config.yaml
encoder_arch: "transformer"
model: "contrastive audio-text model"
dataset: "telephone keypad tones over noise or synthetic speech"
train_examples: 39062
noise_aug: 0.002
time_shift_ms: 100
n_mels: 40
hop_length: 160
input: "log_mel"
spec_augment: true
win_length: 400
tokenizer: "word"
vocab_size: 20
loss: "softmax"
embed_dim: 128
encoder_norm: "layernorm"
encoder_norm_position: "pre"
encoder_activation: "gelu"
encoder_mlp_ratio: 4
encoder_head_dim: 32
encoder_fused_qkv: true
encoder_bias: "all"
encoder_qk_norm: false
encoder_layer_scale_init: 0.1
encoder_parallel_block: false
encoder_inner_norm: false
encoder_moe: "expert_choice"
encoder_drop_path: 0.15
encoder_num_experts: 8
encoder_moe_every: 2
encoder_expert_mlp_ratio: 1
encoder_experts_per_token: 2
encoder_shared_expert: false
encoder_subsampling: 2
encoder_layers: 6
encoder_width: 192
encoder_positions: "sincos"
encoder_pooling: "mean"
text_encoder_causal: true
text_encoder_width: 192
text_encoder_layers: 12
text_encoder_norm: "layernorm"
text_encoder_norm_position: "pre"
text_encoder_activation: "star_relu"
text_encoder_mlp_ratio: 2
text_encoder_head_dim: 32
text_encoder_fused_qkv: false
text_encoder_bias: "all"
text_encoder_qk_norm: false
text_encoder_layer_scale_init: 0.1
text_encoder_parallel_block: false
text_encoder_dropout: 0.05
text_encoder_inner_norm: false
text_encoder_positions: "learned"
residual_init: "none"
optimizer: "soap"
beta2: 0.99
learning_rate: 0.0036
beta1: 0.95
shampoo_beta: 0.95
eps: 1e-08
precondition_frequency: 32
max_precond_dim: 1024
one_sided: false
adamw_lr_other_params: 0.0012
max_grad_norm: 1.0
max_steps: 6100
batch_size: 128
epochs: 20.0
lr_schedule: "cosine"
final_lr_fraction: 0
warmup_steps: 610
weight_decay: 0.1
adamw_weight_decay_other_params: 0.05
Rows from block 2 of the audio encoder of a small contrastive audio-text model, named by matrix and row number. Rows with one number belong to one neuron. Each number is 128 + 24 x the weight over its row's rms, rounded and kept within 0 to 255. All counts start at 0. Numbers have three digits each.
After each neuron's rows are labels from the 100 clips, of 14976, where the neuron reaches its highest value: "peak on" is the class under the peak; "responds to" is what is common among them. Only what is clearly more common there than usual is listed. The data: telephone keypad tones over noise or synthetic speech. In brackets: how many of the 100.
# fc1: MLP up (encoder.blocks.2.mlp.fc1.weight, 768x192), inputs 0-191
# fc2: MLP down (encoder.blocks.2.mlp.fc2.weight, 192x768, transposed), outputs 0-191

fc1.255:097180134129139133143141084118139114116187148075124151097190144113113142116100135170104173143124142168124112131104145105089115114131146108097123135123115092113111146127143130114126167142112149113102146141117097090110126087127122136091165135189106093139142117145146151148132131103099128137159139115151097183143104104100108170136140170110140086127095138132092137126098147151130099125107155143123150157159185155144147105121167135082176127159131168116137137126111129140157121137086116108113125104106134128077105110105145116114125098123150111115136183130081114139141125145140144118
fc2.255:117115138184092110095110121149074141153118135118087136125081099163138100121166101115135113095171099113108122126118114110150194125115148145122149106118109131134118152115086132181088107118140146144145117121135135155157140175118123142119112121087150099120128158155123138145186125144165133125137153111133084142139133134151172092127146111085063125145141144115117131089127111137149116156151125143181140118138115118124174119149114134166128110146138112136100162147129147151150124063163138170143137163093117077177140144128143117129110096100142152136100114127108121159124120098119128110
peak on: key "C" (60)
responds to: key "C" (98); first key: C (29)

fc1.133:104161143126091096152095167102185123172136121123150176153154151135134137141122072128084118124153129136107093089098142138092141093109108145108135137101139137145092139149123133134106095107095138084117174134138153133131134130074115125126090115129096111082105135141124123174121132157131147106054096125159133136099100116119105155151135126138129177165147131164160145118161160161111143150153123135146140127138162119153093100128167129106117113136108166148117131079128137122139113102147135172127136128126151158101121111154099100138123168169128141107129093151102153125108124099130134173
fc2.133:109078136099132099097117091115123127117145188169146169141112150105149147126142093103121158096137110115165113153114146094113125112119092101130134098104105130059128141142108104077155154114171150151095115157118111085148105151167098141146163125137122086158120126108132139114165127118129120156120151114168136101130149115125144072145140132127126137142166131135165146162148101113148146150138108151140129112127127135129152133120068133103075161116116112105166081164109119139142136136112178097129123126103112115149132137099112131112154110098139118108107156114104085101106138147185138092
peak on: key "3" (49); key "A" (38)
responds to: key "3" (67); key "A" (63); first key: 3 (49); first key: A (38)

fc1.12:165124096084128110127103142152145173113114099123116104158156156126109144141103131139147120145097142143141127121121074118101139188140149110121134092111163106126130107106160123114088123085164109122140119147122089181104165088165141118164140131147150116133098165115189114112125134141147154094114115105119137149079136104116109103129139169123104174141135114116141131124112139109136143104123169125099202099115102067106100104102153146116096136148139149123145149161148127085143117132119136111100175147114176146117099137086130143092119139152132154127156141109122136110112103142165148114
fc2.12:116149171106123158185106139114138130194143134160130097155129112129146132137137106126143162141136173131136111169152128164166111112086133139111110144126124137065170139134127149072152100142136157133143124118125131114135115139135128147160152125138148129131131122155094133112105135124126146153117114128105117146136080158106086139137156110164130157122117120119141120111181117171132171111138112111097125124116148177120069099135137088079103121153125113128144116117152173124128157146115166163113117151097057097154110086112132116127133158095104130107085110128112115091131167099098160154
peak on: key "9" (25)
responds to: key "9" (91); last key: 9 (69); mains hum (40)

fc1.137:112146146144124100126107147120149088100134087120114149136153100165122111122150142103135109159115077122076118156110181107149117129140099137104120099159152139122139148095135118108094129124142125138149120123134118157150177136069106147105117142126135160122140091139122132147110122148130121184144127119106135150139113178137143095101152161109183120124116154187128114117128158161127115143137154140112121099136151137131132112131123135158130061084098109159147118132105120096104112118134101089136101188082121097130106152131115123136133126109125142127040128146144117160174122123067108134
fc2.137:151113118103133123132111108152135145127112131172083104132128163121083122143113123130140088094100109112103149068146077141142113136116147135093149154129177126129124105137145161126126122139142171139050126147115102121124140142094136117171168116139117106117093215125126056114137156142103138093125148140096126107099144086114137135119119141143125079128129156127135140189100123110122126118129102088132133133159101104148133141107139132111112128146132125064114096129159168118124085110102133156130173109084123132124102124128144117110109156147113149139126116148111124114130105106141144075
peak on: key "3" (26)
responds to: key "3" (76); last key: 3 (55)

fc1.37:140111154126132110129171138131162155131155088135164137163156102117163126160137090140106129180123128117127149120181161146134093126107139144164141097121130162144095164123122109133130141123117132100086125133145150189138140104151136125133131139102157139125140157113155157134123112103108144161115099084152124176138126084095118054138139139122141130167120151144093134133115099191136133138103140105131199130094151100094136125166112107109125108146092122126079109133155161106088191094122128143139130144114130102134135130123164126142149103089105107144111105096115105117134114111151160136
fc2.37:110135153125141111121175160130165138114134141121121131085149134132101159130134122093126125174166108177100129133130110124138107131138144125093119140159162117112114132126121154056138125123108135133107120109147102140130143142154106131125129115130183117128184084108136130139142112109163148081139118154159145155137136124130079110143142078147134143100164122140110105074125151192140152159142141114160162137139156101118155137081123162133051150105125147100129132104144128140138150118133143164115098163111152096086129133090129097069110120123098134109093118117114183109101114129137157125
peak on: key "9" (60)
responds to: key "9" (78); reverberation (60); pink noise (42); number of keys: 9 (28)

fc1.757:143116114122116144142081138118124143108196104126130145125120123160096118140141124131122127126117118104172116160129153145120119154120134130126149112113109154122167116110105095138146085115151128148114075146124135182100117136192108115141150121136122169148155156134089134131118178188136144159128120174181170140077099105106144141118137127155134075113085108159087136147135148065128131138126122123129112107174112123131116149092153121126112115129126149129131142117094186130093088101159150150089124115136125157143127069125106134122108143099119103119126098170124101108114094117144156148
fc2.757:177142121089146130135152100127133138165146098122168095090138161182154140145136159123114130113135098145109157134134141142148162117177154077081139130117111141127100154081137109155118120083129114090149109152118140147117109169092137156146161123146153099098096133121173099109166157121161130134119164140142097130118113136143143106154133104119138114122113114162131105116103113144112128131110145123144160142133150122127134120149137135141094046119090151149148174125164194111088127120135086121149125170145137156107109097110148119132076116138087152113131147087115138135121126149153141105
peak on: key "1" (92)
responds to: key "1" (93); mains hum (74); quiet level (66)

fc1.702:138165097108133078137138115135111103113141141110105120118133153120131125109155108124126115133145121128117107110162118138161121123131136116137062098134142134142102059140138120155149109146117129078150140134143170114137186153174135150139128141178135094105131107072143126104147136144114106149131149154140107144116140126129106101109146100149114193102104122104159077166103133130123112118129128157160171134108107132133155126143176115157101152093116128124136121126157126104131105096169149163107135127132094097126119109099157153135141185094070137145152164097136113142157124126087111192
fc2.702:084137159122158181127144138127146151086093095142099127119136101136150165106070113144104142146112115111108148133125122131098134118130113141164111130143132151127151153140111060128119174130104140120152163107133145150102107112146192111116117170079146144155146135165117137134134135127148140143170130121154103149118118194152159106148074128114108114121102108155133109086156159150103133127172124084133130123159096126138154124125120142055164141115134114100129156084106130130133156133114113124130134138120159094138132147129155121148119086077147155115144128115147122093115081102168131129
peak on: key "D" (98)
responds to: key "D" (100); first key: D (48)

fc1.110:122078098147118138114114111115112131114123095114123139185093095148092104163116133121155125160124179145135141152099145142130089151085104138096091104098155066090169120141153106084159136122155108115148104125134118160095146128154140112151108162174104135150120126158164146131132095141145082137133167110103113145089115141109136151096142145135151089140099142181123163128144118079097106123123120130090158142125148147147117155099129121085164135126127129117112138115116131120151116114154137087166148124123115138099109133089108118116107100187093151106131152152144121124125171113115169107
fc2.110:177156094104073098153151119114119094145144152145073166127158080150149106118095126112144161152138098153131144102103123086104106145134112087092094158159095131134125131104161129155086100116192130143144130128150112115142131143116131158106161146113134148111119107097108128111133146088136138161121093152136104172117104098137124111146115113137132150150120131132144136134114115127082154119141126142147110080097137120166140159187168120186137129129140152129085126111167134095125105162144131143066112130159126113116154151113130134129149120081090134127141139139103121173138120112145143098
peak on: key "C" (47)
responds to: key "C" (90); quiet level (71)

fc1.380:117187132127137101073141137110117181129137118109134119131148134110119141144132128105126150156156174133135149184145120109133128138101132117135146094080172145127159086139155105103121120115170138151118075126161136091107149148147118122162140128149144136153115119104159112137123143137120157101118148077097138131104139125088125101128119128077110129152147102143099170123166187160144115085163162136095136148201131113117120166160137149137113136130098174138131132145146148099146138150125119130139119131085118150115095116146152112096165093140131115058123154148132134107141156113112128093
fc2.380:128083129128095094160111096133121111118097145129161110145140152123188143105183077089124150089112103114145129106175136136084142144171135094112161146126121166114113161094129155105119152166112094125121145138108105153119165155162142126111146158116107140125147133132120131136125119154146140109136077122129127124100111184127134134136133152134149098138110135114125098106083093162109123151146109133153194118091152116116163128098130139131117103119162074086125110131126096133136179109140106144159154093158121108090131131117149163125110152137142098137073089137133115106113087131109116111
peak on: key "1" (54)
responds to: key "1" (87); first key: 1 (65); thin (high-pass) (34)

fc1.160:125119148089152193104094137132126152160169109145129126141109131156140126142153138085129102105106120095135141162110102117114106129137120118155144115143146155098110094106103188153135119103138127144190102107122180158151097096135144114154154120131153113163150123156124147126139168120159123127106121115137146118123088100099177116081120096131167137138105157154131140154129113114143145163110092170141150097147105162134093151112127105105174126121133163150135165078111104110119125082130166154108153132132180155149139126128077144135105172130122117168126118139114123101089132121115155113
fc2.160:138140127168155158113103141106080127120122154120087187104126140126131158110120123137098122132127116154133143162126167105094147110123073110132154136133094131109161150121144139146091130143092146136138077134135147084117134142122154154120146116098086145135141148095124128131146126114159101160147114139155133081096129147131105206191156149143147135119119097116110134114154168155136160159131104126117163122116133106176142105108172165115100109138146142094132152135108134150117126154126115120105087115152163130135091119121166133082140123108182122139113149102096147163143089130137071114
peak on: key "1" (35)
responds to: clipping (56); key "4" (53); last key: A (28)

fc1.283:106144163069104151139153152098107154164130088111140128128134129096102088111131123103122109139158160139155140111142121120122149083121116136145097107099139147153140146162115105145134108152135130133120165106131145095106128100166129156152085147140110163163125128116149122087127125160078152161148123087102086194107131110108114072198132121092134138114096141120150145162133120118088134135096120119140111144128158141108109145122152153119124127170102124083089097128122089096129170130113067122171119124124124130139078147119147116125099130128103130139127125113103132093123147115084159152
fc2.283:185131143128120082163114142101134112125143128111126155149073108132145134149096114127156115138124138106190138144128120129113119083130124116106136150138109125088066145164167099137085144134160112140144123136155126148119149111166153132098113128140127144113148136147098099141101143098145136135128135145206161051150136133107094144145079100109114147133107139142147111085096098137098105166129119142132143187126150114120168165126147132103120158097119122148136175136119087111132156102101142151112123135137130128139108125146085130152156163110098105133088149142148113107142130141154090158
peak on: key "3" (61)
responds to: key "3" (86); number of keys: 8 (29)

fc1.476:150128118097160106096175105119113129143095137121094126075155118082128148133084163130138136096139115152125096126099115122087068174094164188124126133112143172099141121146157157160118142107085113083110115127122085112158096064145123140144093139143162124110155126138107115139136152133174148111139154148126101128182123153151112145103083135073105121145129134121150137144133145161164122088135134095149144122154140116114134121109145125162100151146144139106104119145143120113158125121113188075134149131096115150142136111151109095114129134119119170097142132123101134120149130150122117148
fc2.476:065074106129111144132087140164115136122139072133149160152110144171134175122154110148104123154132182075118164131138148146162124125128112112132133096112111135136128145102113123131134127117123101151129137116088152081119163123136143154146124148078092090136116148121127142122114179178086147159128116115174147128115133129124101129115167104152117138138128066131152152127126079144164153166142115142078131117125121151148133099141091136111145114087128106158127128121075132130086118145089141151117074109111112162100114149103136130098102158141138126116139106117161165127150131107115141138
peak on: key "9" (84)
responds to: key "9" (100); key "1" (55); key "*" (55); first key: 9 (44)

fc1.145:116085131082152118110127104101113150170153114126079103131135105104149126135159092124110095158205095125128129093156170128133093133124138106132169122144064146134137158132209114098159104106142123117125083148133132173150145130108118106125152131172139147144147163119140112150117110143114131172128106103158134131152149138192139106187106143070168123129170089142131159136160138121131127104101159160132099117097120132160103149093116106113118131109148148126144141140140105102125124121092101118135135123144133148092153119126118118123137097089144100119143147105107113135128132142136125128
fc2.145:142099077130110182160113103078099131118137116160146095115103154068141141129135168152110103117114153140113144120141132160139141130150083169128172138124131153126154093136132075157101127119144146132174146165163133136084145153133105113115125137104156150122170140118105133116164116108200097128146132120119101116113117084105158113102135164126084169134141139144108184132143120079131127098084141153149123152112125169137099117127117137090118111143135107108122122115125115149115153094125119162124117169111144110118127119103147088132128069128139106125097088158136150116122131102127130166
peak on: key "C" (31); key "9" (25)
responds to: speech (79); reverberation (51)

fc1.763:159107099063136117145154134115137176105101095131117095185175104121116128142108157127133126148110116117133155144122120113110107118118100113145133120115090112117118146189122126130215148150125112086117127096121151132130150134118102130181140125135129112140175149153135101109131131106145131100152116117158164120120129126120153160114112127142121157124096124104139149160128101141133095132100115121113136147093144127146096186128129070130138146149093190101124146121113121156073105084149148092138149126162104117148152136121117151118119107095124146148103102113105094157097133152069141158
fc2.763:156141133163108134126094092111135128148117147117126142078082137154127085117124091131098102151120117138095083118135180108076167126139159153125153115157171141170160116083149131128103070136168138160146150128120113146132130134124144132066141112105106079105141110110100138154119140133120179163100123132108141157119112133102086067105119083124158131151118156146129125108140095101136127109095131123155106123161123125126138128173111127116125132094174085124122158139128137107117098167099155140108115147122109166082124137147130109154127136124118136085167153139121122090121121137153163136
peak on: key "C" (35)
responds to: reverberation (75); key "C" (67); key "A" (66); white noise (38)

fc1.501:146125147132176122110093124128146091126138102110139164128164121144117140087170148116130142142122128138091159140110128181144111133104119143123096108135104140159123173126164121130111115111119193143132095148183127125162149082135136185124134132125168088111083154124166145141146127071144123135155117154097113116094143137119135129088077126101144110152162137111067131101126107120129153126145146096151092139125166119152092158119117166099144106076117125143114150080108164125121142102098166158111123118098127128113131092151142150145139130095132118109089120118109116098097154138148148120
fc2.501:113125157110105115142150145142094164131105140168125135140141110121149153135110099167145142134125112122152076096094174110175165141115147133138143112144164107084168104134147140146114133112144154140110103138104150099136133150123120144122121074131070095076136165115122101167116108142194120133127130182145113108121093115153088115120170171176145161091057132125117128109129120133148126124138128119123147102164075106145127123127152094156132143105139126104162129125182086124116142110142065156137100150137141127120145129125117134126134148133105131168132119129157121174115137114131143136
peak on: key "3" (55)
responds to: key "3" (88); last key: 3 (72); clipping (26)

fc1.440:087150130116144128122117083125129138117144121126145129131143110131140131115147159053146127114137158132174113168136183114134117128130120115132085082153121089095116131106146104192076099075108137156145162159126145097135137126143137111139125131123152115165119131107118076139109155141130130174105117160129128147111129128131101137146106120123130114088132146138141123129101146117138064161100182158103092115135104162153094116136097086142143136127106151092148125110098153086140156155128165149153134123120153149108090144117093102085148121140097107133130151146096112105116181093147104126
fc2.440:145141099102127118156140163086090113132164163150094143094143127091159121185090130125146076153062163142141128187151116131119116124142089124106109100130134139131107089138140131091099128126091181092114147124107124143119144150147092113137126125115098135117137110129148149119163103166108117163101107076145122094104146153129097143120133134113117103135155096117110132130151114093151139099145097109177114157136171127083100171107144156087137148124168117183107155102126103128135124115128148108127127140134134138105123073132148129116123159141131097128119139167140128179117098121140135120
peak on: key "1" (71); key "4" (27)
responds to: key "1" (74); number of keys: 8 (30)

fc1.82:090119121117129135123129107159122123128132180103119144124150137097168126116185127095117098138118152123173080107147125134135121073125129155092113111126137081105117131133125143118161132146140147123126156128123170187199122085102140129102125121121121092114136119099127137126106134136159153075150161134142120152125136157174128140092151127198121133150113106141186056160096140138132123105140120147163122108114132111145135135179148068128152149121106129103125158079136099119139102116116138146100111147166090115125118125116137147135111141173137097142129174127130153134135153139118116122
fc2.82:101114109161145128115122131168104120106098143148134176187131157184121174099150133103130153167102110105156130168164163132110111161185111117108092123159128156105131113124124140106120128185132111114156122124153187115128119129118130153133136113160125106147103123148130103116135111112154111098146136126144127157140111120150115097103147089174154124136120134116127098138174102153130135137121131099104130171172177107120124116143177113091156093139129099119119104075091108115102153142146101149087092116107119109064130111105109134097125140119123158078146117138106104113116116100130115136
peak on: key "D" (80)
responds to: key "D" (91); first key: D (39); last key: D (35)

fc1.710:148120152120155086154132146122140110134154112123138143135134142109124112174136125126132131105115148159116134113140108121085156148097102125130090194152167171105096103191108121144131127128155139139158157174142118167129094093118152159106116134157112137147114097115129130160066127102142122127140126087151074169135115105129063079126125125133119134083104121088145119111120148098163130118086180133129125169147163097159166155102104097129124159116137145078137108086101150103115138138140108098118130087164119097114137154117121153137105144129153113115129124110121115134166149113118136125
fc2.710:114173103107133147085122134156125108108087120108135097133138122147136123110102114130145138117159152112117084119128163101087127163130098111161116098126111127154112184104181101125130127131120147104139148117151162109120149136107177116171117142101109143104129112135111129144160083091130187130179109136133095092181150138130094117124102116138131120118172098116129120110141135160159127096200068112139138156133119150148120136170120101135166160183099116144090126123136122112116142121097131174138158161151139107118120141134120092116132135120145135152191122147132149116120145163111112148
peak on: key "D" (52)
responds to: key "D" (73); key "A" (63); first key: D (28)

fc1.63:075115173161148129155136091135124116119154120145144106117149131102145099098169124125164109192138127110194185133150147157152123128141133164103102118121108168123141127126116090169181125096170163132093139131111159125144131094135129108111181144174134129083122134128109115139149109108127077107127137135152132104121123100095137137132127155128124132110132157130154105118164158139115097088131126167129115175112103129168090153110115169119142162191119133118098128123146133112127107150113144116122123118097096147169113116133132148093137115118126114104126145096140173127166125115121090168
fc2.63:107119182115135134085096126122131145151122112090154150112100194144102157125143138117173125102134140153147094130124104095125134132148135137135145126157158123117143084170110144097110140139138134108061109192151100128128127125145150169127108107104114090143126129118132151141146111123144138140098110136155082079168140194126083160118130113147166136099103112133098122118135120111099142121120139148144066116109124132156143110118101155157099115149158189130139119164140095110137128104161134116135104154125138147105161119136118082154108127124134112122161105078089144123146104144147097096
peak on: key "D" (87)
responds to: key "D" (100)

fc1.623:187119122136152121124138141128151125144164123137120121099108110123124134167161121134126142143156099159160132112146112137150127150109153164122133158115103124135147147121200114142147078145083152097078071114124134149085150145148141101128153177140119148152159128117141163139140118146134164147128099151137127164115167153132134100110118157065180150104124130152128163122132157146125107126099108191132120153099135101119117137121115165152152129098155140130178137163157110117165117106128115095153112128138110125090155106109105118094141093127146080088126124124115099155117103105117126179
fc2.623:187108128124142113113145145135101144132161118112102138083126137074105123157100093151117164162116123138136140084106147138130127125152114128141189137108128115119157072095169091111159108141141132138152153111090122143097139138130124143161162099160133165107115131147123134118119090132180150149127101105118113140125147120098052104145139128086172184120134112150102174109133121114116112137082126108164098165116121146124140092132142094118150099107160138129101134135118134131170139142114108095142113137157099119089100117106141087096115116128138123080096112138105098133121092092103127126
peak on: key "C" (69)
responds to: key "C" (79); white noise (39); first key: C (26)

fc1.638:128127113069097096116103158170114167109152124133126114152140140150141160109148133150125176129139139112110137127095131157141106125131100120133128151087147138161126110159128162166134136096139147174089118101160111148116140170172130145101127068136200148135144128098171108149102156087111144135130102122121120149119138134169133199104143104137124164120127115170154100126113105131137095134123159097100144121134156125120082138143095148141111109166161156132128124131117129137140152081149168122150147075158113065110162129123130129112149113119150118140103111111146141159125145150120128165
fc2.638:127111124112154136105136147120163138141155163082154087109126098117136123151097117172122119169170132139117145133122140178134172142124178144131118112158144135114099133122120124089129128144087155095120122132133150114110160116126111159164140162136140121156139122144142149119135120122144124140095193137132114148118153142144085099119175137147157151122125117096113173137122143183122134105135125118160139136103168126153092123119120162118176124102066141140084092157119138145145158130161119144171101122060129131122103134156059133130099088095099151143123141143133098099133094107108158118
peak on: key "6" (25)
responds to: key "6" (94); last key: 6 (66)

fc1.170:186139180141111148135162109127096163171176122162128142129134070127170171143135103099127091112126131133177116125123139149085139137159118158163121156117156124172110131163134144074135118143113146147116126178096099095130095113098122108122153147078124157150167085140135106147156098104124158101126157115117104129144127153140167106124143171116130116135139125126093129125124150103145131144123122081155156155117122117119147083124138145126140139127131148109144133139143119127110110100128164162167156101130093156115156127146090112144105079072125086095124123118122119119150101127145091133
fc2.170:073124125068151174178099099163160131093095120142112109107124137096125144128145095115128114166126122129144156139118111154154128114103139058133120132089105120136158168166160108131101134146151121124097147124129114116109134154116134175131103112147119118126138145088113153112122160129098143099120132138107153100098147128129145101097178096114129116126084136102145167161168126106111132158089152132135152126116177139135116169137115140129179109133159140163143129106092136146104124123097113051106140132126128153095123091124121129139150106154120127130160116078116167137102130115102094155
peak on: key "C" (89)
responds to: key "C" (100); white noise (48); last key: C (30); clipping (27)

fc1.167:166138159133129143124135075109131122133131163128171173148120138176107139105151214162177141133140164132178111137126138120113070115133148083138103121124127101168115137109148142102131123095119105098120133143119115154143128113102106096108131151145088124115121124142112129124140130130188096126127185114079120143121107149154103102155177104149071097127119116127119138139096126145126108137098103126155133143137164154131176124141110116111144128149123141137102106083133174144122118155141163144101104137120112134117129120094142101116110140183085121107193128144141105130110133118157142145
fc2.167:132105141166131106189141146168147172097098098126101119116106109109127144178155092151105152152153107120127129122154093117123148145103112112132143139151157132098149141102127104112105140174120137133103111133123167122136157150137142097096118139105134146103151127097160125141116132075070080130112066155101146154121154145126168131114089135109105117140159128121083115168141146111122152144143128169125145137138122157124103104099123134159120116157153128145101145165146104138083138099131140095116098132149184148105156151179123172171113131149143133141066103121132136133096134106157142138
peak on: key "1" (25)
responds to: key "4" (62); key "1" (56)

fc1.758:125126120110110109145149106123125119123097070135141125115158108120159115132130169154115101159085148151149133114139126113136136146153120138141186131100119117153123108122079074122142126177134095112133148106088143089134143087124148143110115113144105101105168147120118158127109137100164064113093159099154112177124133144139142188105112143126168123095137105138124113169136100136147116094141144169156147080131115168131105145131142136143136134121112106157122115107118123131109089117104158107171095116145156068127115087126112106106094107109143128175113104153160161153159132134096101108
fc2.758:123147131134151145094098132162143132130133163035160123151155146165120118118173095134134182086134158132112166136117156117154125153117136127128112126100111115086128137115087103113129121145140158145140112171130121127127124100107130140121156120170164164112148085115135142128157116154165131150098076155086132147152108160172115144147070118115126167121154113143120113112146095122149160141153158104086128166121146108145153123136097095171136083146109148141113148142125122112120134117110161111100116137137079141132178145135101157103134112093132130113122161131137086137142104147126153168
peak on: key "D" (98)
responds to: key "D" (100); key "4" (65); last key: D (53); first key: D (30)

fc1.401:173154136139115091066121138122105164120162120136138125117152143067112059131134141159077172166148070167145100108141131130128159145114163141123161129126114150151125147092116127121162147112112146147105123094108148129102163119141144136116142111119164133130138143093136153138139110125110115122120130151103124105102099171144107143129176128144101103110106084152109108172146116131172122082111143110148124147137117114122145110138096122136141153149155133080116159091129092114155137113151102157156170127141124127064088104142117101140112092096128131144175111113145116105135146109126107166
fc2.401:117124132161150142165117164183147104138105128170132106135119138135094119161115134155182078139095116116063143131130106133136142117118124135100117140123097092135166113140156162143118115142159116121104134177169177155159154107136097125116100137173133102073147120154141144159126114125096129150140153077130098127101147135102129117128088120133143135115181110121136087134091090159127118136153082129124147130114121178114094112123119079119123100098169129126131147117090175088135123141123132121121083136140146123138168112146146132111139131081138161108099156110161113130090101129130111114
peak on: key "D" (44)
responds to: key "D" (81); last key: D (28)

fc1.529:128121114144156173159086120168089148075143098106085132113142162112125166117139126093165137123139101111117135097103153082139148145123152160118121106170127135119128115148146114139172140149084133109149177114110145136134104115142106112143154139089097084134145137127142128158099109120132179112137135133147144119113185188087120125130116151135129151109150122116103117130094135167142155136117119145111143138083139116153123088151115110107132076129123148083130163163106121153108074132146114141178075138111135132138139124134102151120103129109130077090125106086109138149140109121116156173
fc2.529:140090113123167146110152114131157174163143135123147126117144137132113146122091117109125088135081144118165139101147111143130165111152144121117124170136156129160171113101146152097098147152163114136117110115134135133122132123128138108082101098156117141125127128117137092103142151160164101122116127165109124126174121098130120166134129120135155077134092109095117106117144151110164071140170155148134118081151122120095118152123132084163114160086082142149175188146169149118188106116111133103099127127116125127116144163102127079112162137086115147129105108165170143114118146149112139126
peak on: key "C" (45); key "B" (31)
responds to: key "C" (69); key "B" (63); last key: C (45); last key: B (40)

fc1.453:099159165142187170086116130120100114147091132114117133129101128103164136111112130128121094122096141160091116120140102113137129119131165136098074161156120114133108132146099150130096122115134138159146157116111159146102105091177127118145164132140138131062135118105135133121110121114128145097118097144164122112111166096135075134088124143158173125110133159121156111180112117116118107144119130148111149139096166159101095151140124160135140117124127094111143139135140099108119118107087126145108129094113131149101157095113154154116150145143174154096081171118086117179101106128102090164
fc2.453:087135101131138163113141170081131120119110190135109129132139142139104076114090180107093192080097077106122078116109147121098125076131159095148118168099131147128144120120117133108142146096161162142100103123147101116104120149147137127128149141107123143095159123085141102083107115121103099107126169121130145133142141142130111139140159113103109110161112083140143112176122100144161140088061139123163133122130123142148126105093132144123162145121158140158094120121130149123112113085137153109122136147153105114152144104127159085129140160135100132146131153129127142127116107125144090101
peak on: key "D" (53)
responds to: key "D" (96); last key: D (44); first key: D (33)

fc1.240:146149090133110117124108117125144132149137102125113116156185112132146116125133140132094125123076100086142165171115144151141107094094105176128129104155078160112128133116101094140130074151093149124114170180161176088147139124092139100113119119123156131123134128153196158116094130141134129092149122169105134128163122097076100145104104092080120153105180147089147107104129125136140141121169121079147137152122142188137120148112129118099129108119111142138120138117123132121100095138157144158127121110139130131154127123164144110116115120085133096115100128132157146098149112116129150097
fc2.240:082124128103132127109099122171157131113220153128146110136117152148124109111117102114154108168124128184121080148135097124089151100124164115139091113124108145146151104159131153154163119160114101108087114123131128103128106124111062118114148111130104092117109121186135089124097128139141096150104103121137142151125152149130168159146141144145124146108104085152139170158113126146146149150132135138167106160127096143130142140154076154101121146109156170090107078140104131125143144140102150127132169143134126130128122125106091157112101149156125135170147111112147119124115105167130140164
peak on: key "6" (69)
responds to: key "6" (80); mains hum (74); first key: 6 (59)